config.yaml
dataset: "melodies that start on their tonic, played by one synthesised instrument"
output_stride: 4
kernel_size: 3
warmup_steps: 220
Rows from block 5 of a small audio frame classifier, named by matrix and row number. Each number is 128 + 24 x the weight over its row's rms, rounded and kept within 0 to 255. All counts start at 0. After the name is the row's rms in percent of the matrix's.
Before each channel's rows are labels from the 100 clips, of 14848, where the channel reaches its highest value: "top examples" is what is common among them. Only what is clearly more common there than usual is listed. The data: melodies that start on their tonic, played by one synthesised instrument. In brackets: how many of the 100.
# c30: last pointwise conv (model.blocks.5.c3.0.weight, 256x256x1), inputs 128-255

top examples: the note B (67)
c30.213 103 [122 124 132 137 153 135 120 124 141 184 139 102  98 133 115 124 162 116 142 110 108 115  87 124 104 151 114 165 138 121 111 117 132 140 167 146 129 160 141 130 118 139 103  98 159 164 128 181 172 105 109 131 133 127 115 112 122  62  62 159 171 166 132 120 145 135 102 126  93 105 157 136 133 172 166  94 178 134 104 141 165 142  85 106 125 194  91 171 127 132 103  98  95 129 128  97 150 127 131 149 139 152 103 114 130 137 151  92 123 158 119  94 107 105 127 140 159 131  94 143 191 121 151 155 139 128  96  57]

top examples: bell-like (49); pink noise (25)
c30.114 100 [120  90 131 127 144 115 124 111 128 110 110 113 136 119 128 105 146 142 100 180 137 144 160 147  99 146 129 100 146 128 161 137 100 103 165 134 123 143 147 127 144  97 101 166 129 160 107 129 135 102 168  57 139 119 142 113 120 133 101 139 142 129 110 125 134 120 132 158 163 100 104 103  92 106 164 123 129 145 166 148 161 116  69  86 178 100 116 134 117 139 101 136 139 116 104 153 124 107 107 131 121 167  92  93  77  66 146 107  89 147 122 100 133 155 117 122 222 100 125 118  93 131 150 133 139  88 114 149]

top examples: the note C# (71); organ-like (36); square lead (26)
c30.64 107 [124 119  97  89 127 120 159 142 143 137 179 122 102 117 164 134 156 155 138 121 133 130 117 122 127  84 115 113 103 123 130 108 150 118  89 100 109 112 147 126 133 103 146 159 111 100 160  81 119 158 143 146 142 169 123 148 134 148 131 102 150 115 125 136  88 128 124 107 148 135 103 118 135 119 147 110 107 177 154 112 142 115 129 142 141 124 110 123 129 118  82 122 124 123 129 123 121 130 132 156 132 130 157 141 110 142 169 120  95 143 152 130 167 144 151 146 102 135 127 135 115 135 144 117 138 181  78 110]

top examples: the note C (89); tonic: C (27); square lead (26)
c30.19 100 [168 175 132 146 127 114 114 163 139 112 113 162 119 146 130 134 115 115 105 110 119 128 102 112 144  85 124 101 119 174 166 150 139 137 143 114 115 146  84 138 120 152 125 127 143 129 107 141 199 118 106 126 158 104 128 163 115 134 120 119 157 107 109 120  98 118 116 108 117 150 122 123 119 128 113 108 134 121 152 102  91  97 145 149 143 132 124 130 106 101 121 152 130 130 129  95 125 133 116 140  97  78 153 173 107  91 159 104 143 120 165 125 131 128 124 108 157  93 177 123 122 104 116 121 132 102 112 134]

top examples: the note A (87); the note D (67); tonic: A (28)
c30.208 091 [132 127 132 166  84 134 159 123 120 120 154 139  85 149 111 105 101 105 155 151 106 132 139 105  91 105 120 117 170 155 163 112 130 128 155 167 112 164 148 136 125 146 132 128 107 108 110 135 129 122 149 124 134 122 171 142 123 141 118 172 125 136 146 152 145  94 145 106 135 129 122 129 110 114 125 117 118 144 135 119 131 160 113 125 130 103 124 131 155 139  94 138 133 170 115 104 132 152 121 148 157 141  85 135 140 106 139 109 115  79 160 133 180 129 177 156 143  95 178 123 105  93 139 112 181 143 105 121]

top examples: the note D# (66)
c30.84 092 [ 99 125 136  96 147 108 121 165  80 109 160 120 117 116 133 128 113 110 152 132 143 107 111 167 134 153 137 129 103 129 163  96  85 105 113 104 145 148 138 163 162 144 129 143 150  99 112 121 111 123 146 118 121 122 100  98 144 178  89 151 121 156  92  93 144 120  87 165 142 131 117 113 125 121 134 147 100 112  84 138 101 158 181  78 142 113 144 126 161 149 106 148 124 125 111 147 125 103 135 122 121 131 116 135 168 135 121 129  88 142 138 102 109 106 112 157 110 135 153 162 128 151  96 126 149 151  72 111]

top examples: the note C# (72)
c30.75 092 [128 129 113 133 156 127 144 117 153  97 156 124 112 159 126 137 113  81 135  97 106 132 167 117 122 116 128 104 158 112 105 138  64 123 163 136 138 138 117 149  73 126 109 143 154 106 150 123 132 162 105 123 116 123  99 134 131 148 136  92 127 139 106 103 129 121 115 114 139 157 163 135 104  77 123 134 145 178 182 133 116 158 111 117 158 165  97 130 138 120 146  90 131 153 135 134 128 127 151 137 141 117 118 136 118 141 165 111 160 112 126 121 116 115 131 142 157 119 146 127 137 129 126 153  82 110 128  97]

top examples: the note D# (67)
c30.158 102 [117 139 114 100  97 158 143 116 140 150  96 108 107 127 117 137 130 173 135 107  89 130  93 120 165 130  93 147 125 136 113 149 128 105 148 105 130  83 116 152 173 145 111 109 127  86 104 130 111 158 140  99 141 116 136  89 114  78 112 121 112 177 114 109 129 153 167  75 141 104 114 132 147 112 149 101 108 142 138 121 159 146 138 136  84  89  89 145 131 116  94 147 108 113 154  86 120  89 134 122 127 140 105 164 156 123 120 112 136 109 177  85  90 105 152  97  93 150 129 148 118  85 113 168 121 126 129 127]

top examples: the note F# (75); the note C# (67); tonic: F# (28)
c30.145 107 [122 127 147 115 152 153 103 153 114 118 110 123 155 153 115 139 123 127 130 142 114 144  95 126 162 114 133 183 105 159 123 138 139 129 136 116 165  77 144  89 143 129  96 135 117 142 183 142 158 117 152 146 127 165 140 104 135 135 167 161 152 134 116 164 146 150 117 139 130 172 130 113 103  90 167 153 119 109 122 127 159 132 114 147 144 162  79  96 104 155 167 100 141 172 152  89 135  97 167 106 146 137 151 141 140 106 125 151 135 124 137 163 164  78  94  87  99 157 131 149 159 101 132 121 123 137 132 111]

top examples: the note F# (82)
c30.229 097 [138 142 139 107 151 164 167 155 117 180 148 116 177  83 147 146 140  82 154  92 131 104 144 140 170  86  80 133 104 111  88 118 110 166 122 168 108 119 128 130 116 131 164 149 123 137  94 167 140 104 140 139 130 129 156 117 131 113 125 117 135 142 123 134 110 141 116  87 136 133 158 155 108 115 172 158 121 141 153 148 214 137 115 139 106 135 111 137 102  82  89 131 130  97 134 135 138 134 152 154 151 104 115 102 128 155 125 163 112 137 129 140 125 119 136 113 123 126 104 144 150 121 128 138  91 145 128 125]

top examples: the note F (98); trumpet-like (29); tonic: F (25)
c30.56 101 [129 133 138 144 102 126 126 139 135 112 142 143 130 139 136 140 121 145 162 128 122 121 133 120 117  93 163 170 127 111 144 170 143 126 161  93 126 181 128 145 149  75 111 141 122 100  88 142 124 119 166 128 174 130 148 164 133 105 112 137 131 119 102 109 104 150 143 166 171 165 161  97 108  68 161  95 142 122 158 132 124 149 101 143 151 109 117 106 103 131 161 100 131 133 135 133 101 118 129 121 161 132 137 157 142 142 147 134 124 104 108 164 130 138 120 105 114 112 144 142 124 133 154  84  94 169 115  94]

top examples: the note F# (76); clipping (30); tonic: F# (25)
c30.41 099 [124 107 104 120 152 117 115 124 127 131  80 110 113 118 136 164 137 137 117  70 137 137  97 113 144 104 119 168 116 165 162 167 132 132 110 165 133 121 146 136  88 152 101 161 109 152 120 115  90 158 152 140 158 146 149  85 137 113 175 113 146 146 135 105 157 113 111  95 117 109 135 113  90 139  88  96 143 152  96 148 118 123 144 123 173 109 114 122  95 125 144 140 115 119  97 122 127 132 111 119 134 160 130 119 141 109 145 112 120 156  97 123  89 120 126 104 152 113 150 127 103  88 152 124 153 111 110 127]

top examples: the note C# (96); the note F# (68); plucked string-like (25)
c30.30 100 [122 159 152 114  69 153 167 112  99 156 117 135 167 141 181 168 135 135 107 134 140 133 102 114 155 109 142 116 118 105 113  87 108 104 137 153 110 125 110 136 126 165 109  90 155 127 152 114 159 115 159 123 134 150 158 144 113 156  95 160 125 127 162 136 125 139 106 144 105 121 170 135 148 159 120 119 135 149 140 153 128 166 148 112 143 163 127 129 104  99  87 115 139 137 151 148 136 126 114 126 111 105 131 141 163 112 107 143 120 133  96 127 151 112 105 155 107 181 106  84 122 121 128 159  74 152 120 131]

top examples: the note D (74)
c30.227 100 [143  94 169 109  90  73 122 155 177 128 143 192 104 113 120 156 109 135 132 140 124 135 172 143  95 134 135  96 130 128 171 136 130  76  80 140 143 123 172 150 126 125 124 126 129 106 122 122 121 141 133 120  79  82 115  93 135 131  81 122 134 137 124 114 117 142 161 102 154 128 122 132  87 124 120 121 201 137 139 123 122 114 128 130 133 127  98 112 132 137 158 154 112 177 112 104 143 124 140 127 123 138  81  90 125 132 134 105 149 121 128 145 107 113 119 129 114 150 147 126 134 140 111 109 124 162 143 129]

top examples: the note C# (76); bass guitar-like (57); tonic: C# (35)
c30.127 102 [125 163 145  88 113  98 104 111 180 143  94 130  96 128 152 109 135 105 144 135 138  86 120 137 101  95 154 119 140 123 120 112 113 119 135 148 114 136  95 142 156 111  89 119 110 133 116 114 127 108 117 140 164 121 168 118 147 125 105 123  92  90  95 111 134 107 145 118 175 125 123 124 153 119 124 114 129 108 125 131 125 143 130 111 149 128 111 159 192 116 122 142 144  71 126  80 100  85 108 120  94 101 158  87 149 107 139 142  80 118 166  91 133 119 171 145 132 123 111 144 123 142 145 128 168 183 120  87]

top examples: the note B (100); bell-like (63); tonic: B (28)
c30.21 103 [136 160 134 116 100 133  92 146 121 122 101 107 129 154 139 114 135 121 117 153 147 142  89 127 120 108 105 130 168 139 123 168 194 142 109 163 116 140 140 156 186 116 117 136 135 100 120  79 134 168 167  89 108 145 108 103 126 168 132 102 108 121 100 152 155 125 127 140 137 109 132 113 138 104 129 123 144 108 171 133 121 118 119 123 101 169 164  89 108 146 154 122 129 111  85  86 180 158 170 107 153 129 116 110 108 120 111 138 125 129 151 137 129 106 139 146 157 136 160 108 143  98 139 146 124 141 115 111]

top examples: bell-like (62)
c30.69 097 [139 118  92 114 107  92 105 136 143 152  68 149  95 117 106 143  97  66 131 118 117  95 109 140 131 102 140  93 124 141  66 114 110 150  94 124 158  70 102 138 131 127 151 103 133 139 142 123 190  95 130 101 144 121 158  83 120 121 117 141 125  97 108 133 121 111 125 121 140 114  78 101  95 123 141 112 109 109 104 121 104 124 132 147 105 133 122 149 152 126 147 103 131 100 128 105 148  89 127 111 152 102 115 132 170 109  96 101 114 141 138 166 127 132 158 131 107 110 150 113 101 120 177 159 153 140 182 183]

top examples: bell-like (27)
c30.140 097 [147 122 124 147  92 151  92 175 130 105 124 142 154 123  90 166 130 179 153 114 127 166  86 151 135 119 133 130 125 128 143 107 111 136 146 121 136 159 133  80 113 107 120 117 157 118 130 144 174 134 135 112 110 139 107 110 145 124 140  97 119 147 170 135 119 115 104  65 100 120  85 133 141 154 126 134  75 123 145 154 175 107  88 154 107 112 116 119 108 138 139 125 126 147 116  97  95 147 153 136  85 134 114 164 104  95 119 104 145 127 125 140 149 120 105 127 150 133  90 176 140 124 119 114 135 126 144 140]

top examples: the note C (85)
c30.62 097 [116 157 145 148 104  86 117 132 107 130 136 145 133 141 123 125 153 148 118 117 117  87 158 128 127 141 109 134 125 139 147 149 139 146 158  93 115 122 124 145 133 162 143 127 129 109 105 137 108 108  88 160 168 141 108 170 146 159  99 165  87 131 158 101 139 150 101 103 110 136 114  90 171 135 128 129 149 109 110  97 108  92 127 130 158 136 156 164 123  82 126 146 144 157 169 142 108 116 150 131 150  90 137 164 160 164 133 166 108 150  99 203 164 128 149 152 147  97 116 151 105  99 130 124 168 143 146 121]

top examples: the note A (64); clipping (25)
c30.77 094 [ 71 103 130 138 148 115  98 130 114 130 163 114 152 142 162 123  93 174 147 132 138 123 110 111 116 140 124 174 176 117 206 153 111 122 123 110 109 125 123 113 181 127 110 152 134 110 103 125 132 106 107 123 160 146 119 117 165 143 140 101 124 142 177 168 119 124 130 120 127 122 105 128 123  95 167 134 130 126  74 153  88 123 139 181 165 143 114 114  94 120 147 111 160 137 134  95 106 182  98 133 135 113  95 112 117 120 158 110 108 134 121 144 101 121  87 145 131 114 121 138 126 132 146  91  91 119 176 103]

top examples: the note G (71)
c30.248 101 [160 117 137 133 120  66 125 145 101 100 138 115 108 158 110 120 120 112 138 185 123 128 149 135 123 132 131 118 175  86 129  94  97 132 111 128 147 146 116  97 114 115 166 145 129 112 153 173 124 170 117 151 107 147 115 108 148 168 109  78 142 124 143 130 110 121 135 137 105 121 115 106 100 114 138 111 144 150 119 141 117 140 123  80 123 156 152 108 127 142 110 168  98 120 102  95 143 135 137 109 140 147 108 108 141 129 161 124 127 160 122 113 125 136  97 138  96 157 118  86 139 131 132 103 165 107 117 103]

top examples: the note C# (77)
c30.52 096 [110 146 127 151 150 140 120 115 109 137 184 138 126 131 167 136 152 132 158 110 161 151 107 140 133 174  82 113 133 138 132  84 121 157 147 162 123 126  87 150 166 156 174 111 128 105 149  90  99 153 172 109 170 137 112 132 135 122 102  85  91 135 135 113 136 136 106 170 117  99 144 130 112  93 157 142 116 153 119 134 119 142 149 137 146 112 101 127 109 138 105 144  93 158 111  70 134 171 130 144 138 174 123 112 138 100 139 132 114 103 135 172 137  67 136 144 100 122 129  98 123  89 111 130 135 115 123  93]

top examples: the note A (93); clarinet-like (36); tonic: A (26)
c30.17 102 [ 89 141 104  94 142 118 114 168  97 142 169 144 144 115  90 128 103 142 108 155 114 135  84 127 112 117 128 113 126 142 116 147 128  90 149 142 118  99 144 105 143 157 141 112 110 126 125 109 149  92 131  69 141 128 125 105 142 152 132 137 114 126 124 138 182 172 146 137 120 141 124 119  99 135 168 130 135 128 110  82  94  94 137 134 118 118 123 103  95 140 119 105 144 107 137 114 160 139 116 129 111 171  80 143 171 127  85  91 147 139 153 119 129 122  98 121 130  99 143 161 119 106 158 106 122  94 118 136]

top examples: clipping (27)
c30.160 103 [118 178 174 132 113 111 148 116 104 145 131 126 125  92 117 126 115 145 128 129 165 156 103 108  88  94 169  93 121 143 129 101  68 110 117  91 143 106 132 122  80 116 112 157 138 111 143 120  94 132 141 141 107 140 113 145 126  92 131 162 129  84 122 172 117 122 115 127 130  71 127  92 152 150  98 112 131 108 122  95 156 112 177 138 130 157 119 129 143 124 134 134 123 137 169 125 147 115 109 135 138 159 101 109 170 157 113 125 132 134 125 178 137 140 156 128 152 133 109 129 118 140 141 150 121 117 128 138]

top examples: the note F (70); bass guitar-like (48)
c30.65 098 [133 150 157 138 160 123 175 129 145 122 130 114 112 137  95 167 121  81 139 110 153 131  99 128 122 138 135 123 134  81 155  91 108 130 140 134 140 103 187 107 148 139 142 100 104 131 132 123 142 113 148 143  99 162 148 130 173 102  94 139 107 123 122 118 133 143 126 154 138 131 117 160 133 154 126 149 120 158 126 126 139 185 127 128 116  86 134 112 129 118  95 154 119 118 107 166  88 150 120 122 178 123  88 149 116 123 137 136 117 106 139 122 133 114 120 104 160 139 154 132 142 115 141 118 175 148 121 139]

top examples: the note C (71); tonic: C (27)
c30.154 102 [136 139 182 156 118 120 141 139 111 128 103  98 125 150 142 134 117 111 117 116 142 128 115 132 143 113  97 107 105  98 120 166 134 102 136 131 148  93  86  95 110 137 130  58 121 127 127 143 134 116 146 153 151 137 112  84 142  94 134 136 125  96 156  94 111 118 132 146 135 156 108 122 127 168 119  88 141 135 123 143 134 125 104 107 123 133  68 157 153  81 127 132 121 134 118 132  94 135 125 143  84 109  90  91  87 119 126 126 108 172  88 135  94 119  92 151 107 123 152 125 131 109 154 134 144 110 128 116]

top examples: the note D (94); the note A (66); the note G (66); tonic: D (32)
c30.0 095 [105 143 108 143 148 128 114 178 102 145 164  89 157  91 134 122  86 125 105 105 107 131 150 131 121 146 104 107 141 133  95 102 100  88 100  95 153  78 146 138 163 142 148 141 125 106 106 127 141 144 148 150 145  99 148 136 120  94 125 117 134 114 104 148 158 152 145 124 116 125 147 107 105 119 120 100  91 154 115 147 113 125 107 105 137 106 119 101 106 116 174  86 129 175 169 175 160 169 123 159  85 173 154 135  84  91  79 101 110  92 114 120 138 101 132 120 133 153 119 138 119 120 156 130 122 159 146 118]

top examples: the note D# (73)
c30.125 099 [152 135  82 132  84 117 130 117 106 108 115 139 162 110  94  87 141 113 155 122 134 136 130 127 137 154 115 110 142 147 153  99 138 125 116 139 129 108 126 118  86 137 143 123 157 173  88 142 146 138 111 134 105 138 119 132  84 150 116 152 117 148  96 158 168 125 122 121 129 126 130 100 131 117 151 150 114 163 138 132 102  78 138 152 145  83  89 203  85 133 114 132 104 138 129 157 188 132 134  70 155 142 135 136 106 133 131 144 124 140 134 120 127 145 128 147 155 119 128 192 139 172 135 137  99 145 119 169]

top examples: the note D# (88); tonic: D# (28)
c30.121 091 [147 157 102 117 130 151 122  86 148 122  94  48 130 157 152 149 111  54 156 158 117 154 141 113 121  91 137 111 138 123 131 171 112  84 125 182 137 100 152 121 117 143 130 134 157 150 148  98 145 137  77  91  89 121 127 139 118 165 175 142 108  99 103 141 156 115 141 133 101 117 140 138 153 132 105 115 113 133 138 113 137 175 133 114 112 131 120 194 109 139  91 164 125 117 115 169  94  89 129 110 130 136 125 117 114 107 103  87 113  98 162 138 109 107 142 140 137  89 132 158 147  89 113 111 129 111 138 132]

top examples: the note D (100); the note A (77); tonic: D (27)
c30.96 098 [160 103 151 161 149 129 109 104 147 109 131 111 121 127 150  78 148 162 117 157 117 124 130 144 130 139 101 146 127 130 132 124  96 132 122 184 104 127  83  64 108 119 153 145 137 132 149 115 148 119 146 141 146 129 151 123 131  75 168 137 100 102 109 119 135 122 114 146 143  84 146 164 135 184 114 117 134 159 148  99 108 134  90 121  99 148 144 154 133  77 141 129  89 116 175 144  81  82 138  81 155 150 134 117 176 119 100 152 144 107 135 106 128 124 109 110 134 121 113  94 143 129 108  99 103  93 141 121]

top examples: the note D (83); bell-like (29)
c30.46 105 [100 141  85 134 119 116 112 138 129 136 139 124  94 149 138 150 128 170  90 151 150 156  93 134 121 128 143 154 145 151 122 111 156 145 163 136  91 146 142 103 114 152 165 128 124 133 106 129 172 151 140  91 130 116 100 119 119 118 126 101 150 148 137 161 165 110 175 138 123 155 105 132 127 138 135 178 164  94 117 106  79 120 161 161 123 138 128 136 105 150  99 133  77 104  79 131 160 127 121 132 113 126 116 139 145 155 121  92 152 137 131 108 142 129 148 158  75 140 114 102 160  91 114 139 134 141 127 134]

top examples: the note F# (83)
c30.90 103 [156 132 112 100 126 132 122 101 147 121 151 167 131 120 150 155 100 152 133 179 154 117 193 135  70 125 149 146 139 121 126 137 107 132 114 138 132 181 109 134 121  88 112 101 104 139 111 116 151 144 150 113 148 153 110 176 140 130 137 107  98 124 148 122 124 110 123 169 106 124  97 128 180 118 152 105 162 116 102 125 119 131 131  86 121 141 128 153 151  87 137 149 112 130 118  98 159 154 130 133 172 111 139 146 120 127  97  83 124 128  80 152 122 131 165 122  96 119 104 123 114 133  80 143 139 133 124 127]

top examples: the note F (87); tonic: F (31)
c30.94 098 [110 123 132 129 179 152  97 148 138 131 105 129 115 104  99 160 121 125 156  73 131 124 104 136 108 128 115 142 154 127 131 124 136 139 131 117 137 102 184 110 132 145 149 157 131  60  68 124 124 141 153 141 119  99 127 102 120 128 125 140 152 146 116 129 128 124 125 130 146 177 132  71 141  99 104 192 118 171 130 106 102 139 136 149 110 116 150 116 166  90 115 141 171 141 154 112 138 104 109 144 110 112 169 131 127 132  95 160 144  90 178 119 146 165  86 157 146 116 140  95 129  91 135 117 132 124 150 136]

top examples: the note A (79); the note B (67); tonic: A (43)
c30.249 097 [120 139 142 123 143 127 133 139 161 141 138 132 128 129 127 134 122 135 108 105 136  96 114 173 149 126 115 108  94 127 120 154 147 120  70  98 117 116  95 143 166 110 137 172 175 173 155 103 117 142 137 130 136 148 146 157 182 110 127 160 134  96 125 129 113  88 150 148 139  85 105 123 154 117 153 148 107 121 114 168  79 142 117 104 116 132 132 130 101  96 159 123 155 121 114 123 144 149 120 111 147 129  80 145 173 132 185 152 103 110 124 103 136 111 176 120 124 129 109  97 116 169 110 121  89 132 105 108]

top examples: the note D# (77); organ-like (49)
c30.165 102 [124 130  63 157 116 147 122 103 112 125 109 109 140 150 138 129 113 109 160 119 127 137 141 126 132 128 113 105 162 116 135 107 162 152 147 121 125 138 120 137 123 121 119 132 147 116 159 100 146  66 145 132 140 122 161 115 120 173 113 133 151 119 151 125 107 186 117 132 122 103 129 186 159  87 170  89 166 118 130 139 133 145 134 137 116 119 141 129 128 155 124 143 120 105 164 135 116 138  99  81 130 135 111 108 105 171 102 165 116 152 141 158 137 104 137 110 143 103 105 143 149 158 141 165 179 135 120 119]

top examples: the note F (65); tonic: F (27)
c30.180 110 [ 81 109 161 120 143 145 128 134 113 116  72 115 125 149 120 116 135  86 134 120 128 132 103 101 142 130 125 110 115 100 129 150 126 138 125 141 125 104 133 106 113 135 115 127 160 124 128 154 151 136 155 108 119 145 110 141 164 118 103 155 162 160 131 138 153 114 103 105 131 116  83 160  92 124 134  98 113 160 107 164 150  98 135 127 160 159 146 150 142 158 120 126  53 122 116 110  86 120 112 122 132 150 141  84 117 138 131 171 148 131 138 145  79 144 103 146 158  97 106 100 100 144 130 115 160 142  95 120]

top examples: the note C# (100); organ-like (27)
c30.196 103 [145 126 105 159 145 147 110 100 138  91 118 141 135  69  78 142 144 130 126 121 114 102 118 131 143 144  98 135 143 126 118  67 120 148 103 141 132 149 106 115 125 136  98 137 126 162 159 160 138 111 132 166 152  48 131  92 136 156 123 111 153  98 133  98 132 115 120 120 166 108 129 108 119 142 176 153 116 154 140 164 124 144 130 125 164 136  79 101 162 154 125  80 153 124 122 110 146  58 144 126 146 107  81 143 144 105 132  97 112 120 125 122  92 163 106  93 145 146 120 104 162 143 123 112 106 121 139 132]

top examples: the note D (77)
c30.63 100 [101 152 115 126 142 130 158 135 115 158 150 139 120  96 116 137 159 125 136  85 129 114 153 141 136 126  85 143 114 139 147 140  70  83 140  97 109 124 126 144 130 123 138 132 131  96 137 125 102 159 100  71 145 123 109 117 147  98  82 170 104 112 137  75  98 173 144 180 121  85 114 144  98 143 116 111 151 141 139 169 120  95  90 131 111  76 130 141 113 159 136 138 137 171 122 152 162 117 109 115 167 158 119 155 144 108 110 118  99 154 111 110 128 125 115 129 131 120 104 148 148 137 149 106 143  68 126 103]

top examples: the note D (100); tonic: D (33); flute-like (28); tonic: G (26)
c30.13 099 [ 93 131 130 122 163 117 112 130 142 118 155 129 131 153  93 152 118 133 131 152 136 157 161 146 141 120 125 149 100  87 155 133 122 135 108 123 156  73 137  82 126 111 131 132 158 142  98  97 100 120 130  99 131 137  77 105 157 105  79 113 143  86 138 123 130 176  93 105 142 119 143 109 111 133 149 107 130 146 117 119 128 152 160  79 137 158 124  94  82  85 153 162 140 131  74 143 127 112 137 149 154 125 152 144 126 152 141 109 130 104 132 196 112 164 148  84 118 141  94 117 101 122 121 137 117  94 151 113]

top examples: the note D# (77); the note G# (65)
c30.191 099 [125 114 118 128 149 181 121 109 160 163 153 138 113 147 121 137 131 158 137 126 122 181 113 136 153 135 125 150 157 129 179 108 123 146 129 104 125 134  94 165 151 111 115 167 172 100 152 141 124 154 132 144 144 140  97 148 119  96 113 162 104 112 120 138 135 121 140  75 151 135 123  88 169 130 117 137 136 110 162 150 132 140 132 163 117  91 171 169 113 101  84 113 133  94 125 134 127 129 133 150 120  77 108 140 130 146 121 148 139 106 144 133 110 137 109 119 108 133 134 166 127  75  94 128 127 100 169 184]

top examples: the note D (81); tonic: D (29)
c30.27 105 [135 112 155 143 110 145  87 112 128 134 156 125 121 152 162 111 160 106 106 113 149 128 149 113 132 117 156  92 135 122 122 129 131 126 112 126 147 113 114 112 120 132 124 118 135 158 116  92 123 146 155 120 154 135 186 110  63 128  99 131 131  93 122  70 117 113 119 119 190  93 133 126 141 117 165 100  90  97 109  95 121 148 172  88 152 178  81 144 136 143  63 113 127 143 123 120  91 130 152 109  94 162 131 109 132 123 126 110 119 127  82 163 125 108 165  89  96 123 100 131 146 121 106 176 140  90 121 125]

top examples: clipping (39)
c30.74 099 [121 108 120 184 128 122 131 112 123  98 110 100 123 138 133 161 111 111 120 120 117 129 135 118 121 154 160 165  83 140 115 137 146  96 183 116 125 119 138 135 154 130 107 109 115 101 148 105 145 177 143 161 164 136 156 137 129 153  98 122 108 104 106 117 158 125 135 191 143 102  99 117 165 166 161 159 134 149  75 151 109 193 122  66 128 132 117  92 122 137 109 135 100 128 133 116 116 127 140  73 114  93 114  68 138 136 109 114 106 108 106 104 124 121 125 135 143 155  66  95 145 100 108 145 106 162  98 113]

top examples: the note A (67); the note G (66)
c30.244 098 [125 131 154 119 142 124 114 125 126 108 175 124 118 141 152 103 121 175 132 165 139 127 142 188 134 104 111 113 110 100 110 159 104 145 106 125 152 157 122 111  98 151 125 100 111 172 153 151 139 160  98 117 163 115 153 118 132 136  83 120 106 152 155  87 112 140 132 162 112 118 106 169 117  97 168  94  76 120  50 160 140 159 113  89 124 153 118 144 161 132 113 125 172 162 109 136 131 117 104 159 137 129 103 156 107 117 130  94 143 111 103 126 132 120 108 127  67 118 144 108  77 131 137 137  97 128 117  84]

top examples: the note A (87)
c30.20 098 [112  89 114 126  75  97 133 143 138 132 169 153 128 118 140 150 153 178 138 146 141 144 137 142 121 148  96  97 162 136  98 143 121 140 100 138 116 156 104 114 160 108  85 115 126  97 127 132 122 124 114 120 137 123 137 118 102 165 142 109 121  95 161 144 109 153 159 151 106 151 164 138 132 122 104 144 108 132 153  77 127 139  79 110 155 101 157 114 125 138 143 103 126 149 171 129 131 162 112 166 103 119 135 113  75 162 106 144 141 144 133 143 123 165 112 151 114 122 140  81 123 143 127 120 120 123 110  97]

top examples: the note F# (75); flute-like (34)
c30.144 104 [ 93 122  91 136 111 126 136 104 172  97 125  98 146 132 117 115 131 148 108 152 117 129 139 161 130 137 159 127 168 133 145 172 151  97 167 150 146 159 170  82 115  87 103  94 129 143 156 135  92 132 123  93 112 118 117 109 101 132 124 144 113 117 120 131 127 160 152 123 145 121 127 109 119  93 151 144 128 138 168 120 138 142 128 104 183 154  76 148 134 148 109 129 130 113  99 145 102 133 123 117  82 111 136 102 116  49 126  93 136 140  93 152 134 135 167 136 154 134 109 136 156 148 155 171 115 118 138 147]

top examples: the note G (98); clipping (32)
c30.55 100 [117 168 171 154 122 141 145 161 160 117 105 122 117 106 107 126 126 129  82 145 108 144 136 121 138 133 158 146 134 133 101 165 111 117 112 154 118 118 123 176 145 123 119 144 132  94 134 114  89 144 121 112 147 115 115 143 128 144 150 132 128 192 106 134 125  80 142 116 127 146 131 129 186 125 129 116 146 150  70  94 114 170 123 108 105 144 115 176 117 119 111 146  99 103 108 129 126  67 151 124 115 102 134 108 108 151 106 100 136  99 172 120 105 132 163 126 141 138 109 133 145 127 115 130 152 142 123 125]

top examples: clipping (26)
c30.108 098 [129 134 146  85 101 125 103 130 130 111 133 142 120 104 136 120 154 124  51 141 134  93 137 115  95 107 156 142 115 106 105 114 137 147 132 124 125 155 141 125 123 147 135  98 124 138 114  99  95 151 131 131 120 173 120 128 167 116 117 144  69 146  89 131 158 154 155 153 160 155 125 143 159 104 134  37 124 128 140 127 129 159  96 154 104  97 127 123 127 128 161 147 119 128 157 124 127 147 117 124 115 100 152 140 128 146 103 167 118 129 137 161 130 134 164 101  99 140 119 113 150 171 117 117  83 107 118  87]